python train.py --encoder_arch="vit" --model="segmentation model" --dataset="close-ups of made-up surfaces with and without defects" --train_examples=50862 --image_size=64 --grayscale=true --crop_scale_min=1 --horizontal_flip=true --color_jitter=0.1 --num_classes=9 --encoder_norm="layernorm" --encoder_norm_position="pre" --encoder_activation="gelu_tanh" --encoder_mlp_ratio=6 --encoder_head_dim=32 --encoder_fused_qkv=false --encoder_bias="all" --encoder_qk_norm=true --encoder_layer_scale_init=1.0 --encoder_parallel_block=true --encoder_inner_norm=false --encoder_moe="soft" --encoder_drop_path=0.15 --encoder_num_experts=16 --encoder_moe_every=2 --encoder_expert_mlp_ratio=2 --encoder_slots_per_expert=2 --encoder_shared_expert=false --encoder_patch_size=[8, 8] --encoder_conv_stem=false --encoder_layers=8 --encoder_width=192 --encoder_positions="learned" --decoder_norm="groupnorm" --decoder_activation="gelu" --decoder_weight_standardization=false --decoder_widths=[32, 64, 64, 64] --decoder_blocks_per_level=1 --decoder_block="basic" --decoder_attention=true --decoder_upsampling="transposed_conv" --residual_init="zero_last" --optimizer="normuon" --muon_scale="original" --lr=0.017 --momentum=0.95 --nesterov=true --orthogonalizer="newton_schulz_5" --adamw_lr_other_params=0.00082 --l1_shrink=0.003 --steps=5900 --batch_size=64 --epochs=7.4 --lr_schedule="step" --warmup_steps=290 --weight_decay=0.0 --adamw_weight_decay_other_params=0
Rows from block 2 of the encoder of a small segmentation model, named by matrix and row number. Rows with one number belong to one neuron. Each number is 128 + 24 x the weight over its row's rms, rounded and kept within 0 to 255. All counts start at 0.
Before each neuron's rows are labels from the 100 images, of 14976, where the neuron reaches its highest value: "lies over" is the class under the peak. Only what is clearly more common there than usual is listed. The data: close-ups of made-up surfaces with and without defects. In brackets: how many of the 100, against the usual share in percent.
# fc1: MLP up (encoder.blocks.2.mlp.fc1.weight, 1152x192), inputs 96-191
# fc2: MLP down (encoder.blocks.2.mlp.fc2.weight, 192x1152, transposed), outputs 96-191

lies over: bright spot (83 vs 0.1)
fc1.759 [129 153  97 142 143 120 131  96 142 129 103 114 121 132 141 135 176 128 153 138 104 138  89 135 132  79 139 162 129 150 114 121 126  69 117 126 141 149  92 123 148 133 169 106 136 158 103 165  87 123 172 173 113 119 122 152 114 142 169 138 161  53 140 128 127  98 114 179 166 130 112  98 107 151 155 115  78  91 134 168 148 123 141 118 120 126 162 143  90 107  89 124 122 135 168 190]
fc2.759 [137 104 137 114 141 139 108  73 146 139 113 114 133 195 175 124  92 120 142 116 124 120 128  79 122 135 160 121 132 136 128 113 146 158 171 107  95 138 148 125 161 163 131 132 125 127 137 146 126 120 116 128 134 128 119 147 163  87 132 128 124 111 132 144 124 123  95 132 125 164  96 138 123 181 125 143 116 185 116 128  91 211 124 125 123  89 121 115 108  97 115  98 127 134  87 128]

lies over: bright spot (29 vs 0.1)
fc1.531 [127 142  97 127 174 106 109 131 140 111  99 135 143 149 143 141  92 142 131 149 142 141 112 117 132 115 124 128 146 133 145 115 142 119 127 126 164 138 137 103 179 142 105 117 158 204  86 153 130 110 111  88 111 119 145 149 128 115  96 143 151 116 137 131 115 117 166 144 128 148 155 109  78 140 147 138 114 121  79 154 163 166 112 155 122 131 141 147  97  96 133 119 131 145 117 168]
fc2.531 [112 146 128 113 127 133 126  90 116  82 140 122 107 120 132 128 131 166 223 149 106 128 131 138  67 140 123 133  65 148 129 159 108 181 134 101 166 153 126 128 142 131 130 106 120 149 150 162 112 114 128 198 147 142 129 141 108 141 178 130 151 109 220 152  70 149 129 102 102 116 103  94 125 166 125 127  91 134  90 139 158 131 121  95 118 110 120 131  67 143 125 101 130 141 140 137]

lies over: dent (32 vs 0.4)
fc1.649 [136 105 127 133 123 140 190 132 129 104 150 140 182 107 113 134 144 118 163  79 139  74 145 125 125 125 159 112 120  94  81 147 126 132 116 156 124  91 176 124 134 149 110 150  98 136 143 102 139  81 122 135 139 148 109 162 158 120 145 133 167  98 138 149 152 128 130 116 180 121 150 135 126 115 105 138 157 142 131 157 124 128 101 169 140 115 114 165 118 133 137 122 125 122 120  91]
fc2.649 [155 140 102 126 150 128 187 131  99 109 149 132 112 139 138 133 102 122  96 131 110 116 150 128 105 132 132 177 116 130 121 123 128 148 153 147 133 122 128 102 100 212  70 121 151  57 127 140  57 129 119 143  90 166 123 143  92 118 144 131 120 129 118  92 117  94 134 145 142  88 111 152 105 132 118 152 122 166 174 128 130 110 116 162  92 112  38 123 113 152 122 132 154 190 156 120]

lies over: bright spot (30 vs 0.1)
fc1.24 [119 147 171 194 109 121 134 135 125 137 132 110 144 164 128 105 104  97 123 112 169 152  78 156 120 120 111 128 136 136 107 145 136 138 143 112 113 135 115 144 144 133 127 128 137  71 134 108 121  93 104 144 123 127 106 115 163 177 126 147 124 143 137 115 163 127 129 121 115 123 128 110 128 134  94 144 122 130 148  87 124 121 131  86 132 137 137 150  98 132 122 136 140 129 155  78]
fc2.24 [ 99 131 177 131 118 118 128 131 128 128 103 126 126  90 141 133 118 128 140  57 122 128 113 110 118  52  99 132 116 154 130 165 129 129 132 126 127 144  87 120 102 128  92  82 116 169 136 124 111 142 136 134 128 111 128 119 114 144 144 114 144 116 128 145 114 117 124 175 129 180 135 102 122 144 127 127 128 126 117 128 111 133 152 146 128 122 144 152 125 152 134 124  97 128 143 143]

lies over: dent (60 vs 0.4)
fc1.341 [145 100 127 129 149 129 155 134 159  99 151 123 101 149 112 178 135 122 114 112 141 122 139 116 126 152 133 153 132 149 115  55 125 112 136 135 142  90 139 127 144 144 119 159 124 152 120 132 139 104 167 115 131 127 136 149 144  88 129 128 106 197 139 138 120 196 134 144 105 121 113  83 131 121 118 125 122 154 171 128 133 116 146 129 126 111  89 122 156 145 186 117 130 138  76 156]
fc2.341 [110 119 180 138 123 128 134 103 128 141 132 130 128 160 124 126 128 124 118  55 123 136 107 127 125 135 131 123 151 128 128  69 125 128 126 127 128 127  24 131 143 127 131 136 130 115 134 149 108 141 126 120 124 165 127 125 173 131 113 128  97  98 130 123 120 116 125 130 121 133 118 127  86 127 126 127 165 162 127 126 129 126 128 133 138 122 131 128 112 110 127  82 148 122 131  40]

lies over: bright spot (34 vs 0.1)
fc1.168 [164 130 136  89 104 102 150 115 121  55 133 125 132 128  51 159 112 133 131 130 105 141 192 123 152 137  82 140 138 100 117 138 120 109  75  87 140 105 127 152 139 127 139 142 134 142 128 135 127 147 158 141 144 163 111 172 110 113 153 149 151  98 134 128 174  63 125 128 102 111  70 103 147 146 134 140 121 126 110 142 128 140 123 163 107 119 126 134 131 185 116 124 122 110 151 129]
fc2.168 [119 130 129 151 115 105 117 144 174 132 116 153 145  27  38 123 108 168  92 135 141  91 118 136  88 119 141 117 125 142 128  78 147 128 147 134 115 112 149 131 136 169 140  56 126 154  34 137 118 157 146 131  71 138 128 159 128 117 131 128 128 131 153  85 173 128 125 123 116 138 159 127 136 108 130 151 115 153 111 128 164 123 151  73 139 129 113 147 136 131  96 158 128 135 125 127]

lies over: bright spot (36 vs 0.1)
fc1.672 [118 144 169 166 125 116 117 148 126 180  98 123  44 111 125  96 126 140 100 110 160 133 126 146 126 126 178 155 117 156 146 139 159  93 107 128 110 107 142 153 145 142 141 106 128 155 126 152 130 105 116  78 135 138 131 134 133 135 146  85 117 112 141 121 139 171  95 124 145 130 138 153 123 121 121 144 130 144 137 131  96 103 109 123 107 128 133 144 145  95 109 110  96 128 114 113]
fc2.672 [100 123 136 124 128 120 133  98 132 147 126 128 167 165 129 119 101 162 105 188 128 107 132 115 128 130 110 128  87 109 128 108 150 129 103 128 159 127 129  71  96 121  84 119 128  84 128 132 150 140 164 139 127 128 128 128 127 116 126 161 134 122 141 128  92 107 101 115 129 142 229 188 165 139 133 106 103 169  53 128 130  91 125 128  80 163 128 105 139 132 135 109 165 128 154 117]

lies over: hole (43 vs 0.1)
fc1.378 [120  94 137 157 110 138 142 125 132 120 120 156 126 146 128 133  81 135 162 141 116 101 115 119 122 116  97 105  71 137 116 100  98 105 156 117 122 201 160 119  75 168 126 125 128 105 113 126 149 133 137 126 119 128 117 134 189 120 121 148 147 122 142 119 107 144 124 158  98  92 170 135 174 120 147 128 131 126 131 137 131 125  79 135 128 136 129 105 122 151 142  49 136 133  98 112]
fc2.378 [170 153 128 120 129  95 139 127 122 164 130 129 109 114 155 122 108 121 161 136 141 122 106 112 128 127 124 117 128 143 112 100 135  99 126 133 182 129 255 150 137 121 128 116 129 128 129 169 130 122 118 129 111 108 115 103 120  54 128 137  98 130 154 152 162 128 142 132  99 103 142 131 121 127 145  83 163 106 127 168 178 163 128 176 140 130 126 124 110 139 133 142 126 155 106 157]

lies over: bright spot (84 vs 0.1)
fc1.12 [184 156 140 128 170 140 126 128 111 101  92  76 120 154 147 135 121 120 113 116 123 123 109 133 114 133 176 146  77 136 151 172 127  63  80 161 136  87 128 138 151 101 134 174 100 119  84 151 104 131 137 121  95 129 135 131 144 172 105 103 176  98 138 130 117 210 118 156 120 100 157  85 142 135 145 135 137 114 117 142 115 142 105 193 139 130 142 144 104 114  91 128 144 134 118 134]
fc2.12 [113 166 104 134 144 109 121 155 125 143 159 136 111 126 147 177 162 103 114 112 128 141 128 126 103 154 121 138 124  79 148  68 133 135 104 135 159 133 131 128 126 117 128  98 124 135  85 128  74 134 121 127 137 130 135 114 102 133 124 120 103 108 129 150 131 151  93 161 116 136 128 127 118 110 150 125 128 136 125 119 161 140 109 166 128 117 133 104 123 128 170  70 117 133 134 116]

lies over: hole (26 vs 0.1)
fc1.109 [131 101  98 141 137 122 117 105 124 115 225 101  87 100 144 136 108 129 119 143 144 131 106  94  91 124 150 138 123 129 153 152 107 118 157 128 135 146 134 122 113 132 115 136 139 137 153  80 122 129 102  98 135 154 132 139 130 115 135 129 125 123  96 129 136 123 140 126  85 147 128  99 145  72 144 125 156 104 125 142 181  93  73 139 151 177 145 100 142 144 135  86 144 186 109 128]
fc2.109 [113 148 119 119  96 108 104 123 130 132 129 128 138 133 124 187 140 120  96  88 162 152 131 144 134 129 111  76 123 115 147 138  93 127 178 160 161 129 115 135 111 136 128 120 146 106 104 128 151 140 122  55 139 112  88  70  97 106 105 101 120 113 129  55  99  85 127 128 142 105 126  94 129 117 129 145  92 137 135 121  87 122  91 150 116 163 133 124 120 131 136 105 132 174 127 142]

lies over: bright spot (33 vs 0.1)
fc1.751 [130 138 156 153 158 132 166 122  83 105 128 129 135 129 125 133 128 115 110  97 148  84 115 148 102 110 126 127  97 119 130 123 143 105 104 110 129  98 107 146 117 125 121 106 129 119 121 138  83 120 174 108 111 139 157 110 101 225 104 126 114 108 121 121 135 157 134 168 159 139 128 151 123 139 133 119 113  78  90 130 134 139 150 155 109 104 144 102  81 101 140 128 142 120 126 113]
fc2.751 [131 145 146 154 174 111 148 111 127 126 129 113 169 139 139 119 169 128 140 136 141 103 119 131 145 130  62 121  92 123 111 133 148 134  87  85 116 166  99 106 128 121 132 140 125 138  64 119 127 147 119 130  44 130 147 127 109 175 135 128 199 111 119  55 153 129 150 126 128 151 120 168 127 153 111 122 128 103 182 145 147 130 125 127 128 123 133 122 148 133 144 122 104 129 100 125]

lies over: hole (63 vs 0.1)
fc1.555 [125  55 154 129 178 172 158 117 160 137 168 134 140 128 119 132 156 109 130 118 127 117 139 118 128 154 149 140  96 130 163 163 114 104 173 112  92 119 176 143  85 120 125 109 122 118 147 100 189 127 151 146 122 190 142 108 116 137 100  94 115 108 143 137 130 108 111 113 138  88 175 117 146 108 113 149 114 103 148 124 128 119 114 106 127 129 105 129 109 129 135 105 132 109 123 119]
fc2.555 [144 112 140 113  57 110 127 138 125 137 129 111 130 154 197  93 147 124 102 105 176  92 118 125  95 175 181 141 121 145 137 196 128  94 207 125  86 115 162 108 135 115 132 120 139  91 128 138 128 127 128 141 136  94 131 167 153 107  74 140  84 129 109 111 103 125 123 168 161 129 153 161 130 127 126 108 124  92 122 132 149 122 139 123 154 127  81 129 146 132 147 136 153 133 137 141]

lies over: hole (93 vs 0.1)
fc1.185 [155 108 138 201 148 118  83 111 151 113 123 140 114 132 100 111 123 161 149 149 149  88 119 120 147 140 152 128 186 123 120 105 156  97 149 131 193 124 134 147 159 123 138 102 164 111 113 146 128 108 155 112 141 120 137  85  82  88 172 134 116 126 131 170 135  99 124 155 125 122 121 116 138 149 110 132 130 153 153 150 158 129 141 128 124  94 101 166 126 181  83 112 117 119  99 115]
fc2.185 [133 132 151  99 175  96 128 139 122 122 164 132 128  95  96 128 128 128 134 118  84 153 129 133 127 128 140 117 110 117 101 132 122 113 190 127 127 129 188 110 128 119 128 127 157  94 128 133 127 122 187 131 208 120 147 202 140  60 131 155 140 127 100 171 129 123 127 128 213 114 139 121 129 125 115 130 124 131 132 187 128 110  99 109 127 132 130 130 138 152 111 129  95 128 141 128]

lies over: hole (92 vs 0.1)
fc1.349 [134  96 108 177 137 136 129 137 189 129 140 137 117 141 115 113  94 197 143 162 126 119 121 143 131 122 130 134 128 111 139 102 148 141 132 145 183 116 136 145 121 129 109  74 116  93 122 124 131 128 125 126 186 176  96 175  93 117 116 128 133 113 129 160 123 114 129 148 132 137 135 133 114 115  74 110 153  72 134 132 108 123 133 129 110 125 110  88 125 121 122 144 146 127 110  82]
fc2.349 [197 124 128 133  98 150 130  98  96 128 128 139 144 128 128 112 130 133 128 128 128 180 102 140 183 128 128 128 123 129 128 141 123 128 151 161 128 128 128 129 129 126 128 129 130 148 146 123 208 130 128 126 140 128 127 139  57 113 128 191 235 128 128 201 153 128 128 109 127 141 128 158 120 112 128 121 128 124 136 128 102 126 128 128  96 139 107 101   0  73 138 134 125 129 137 127]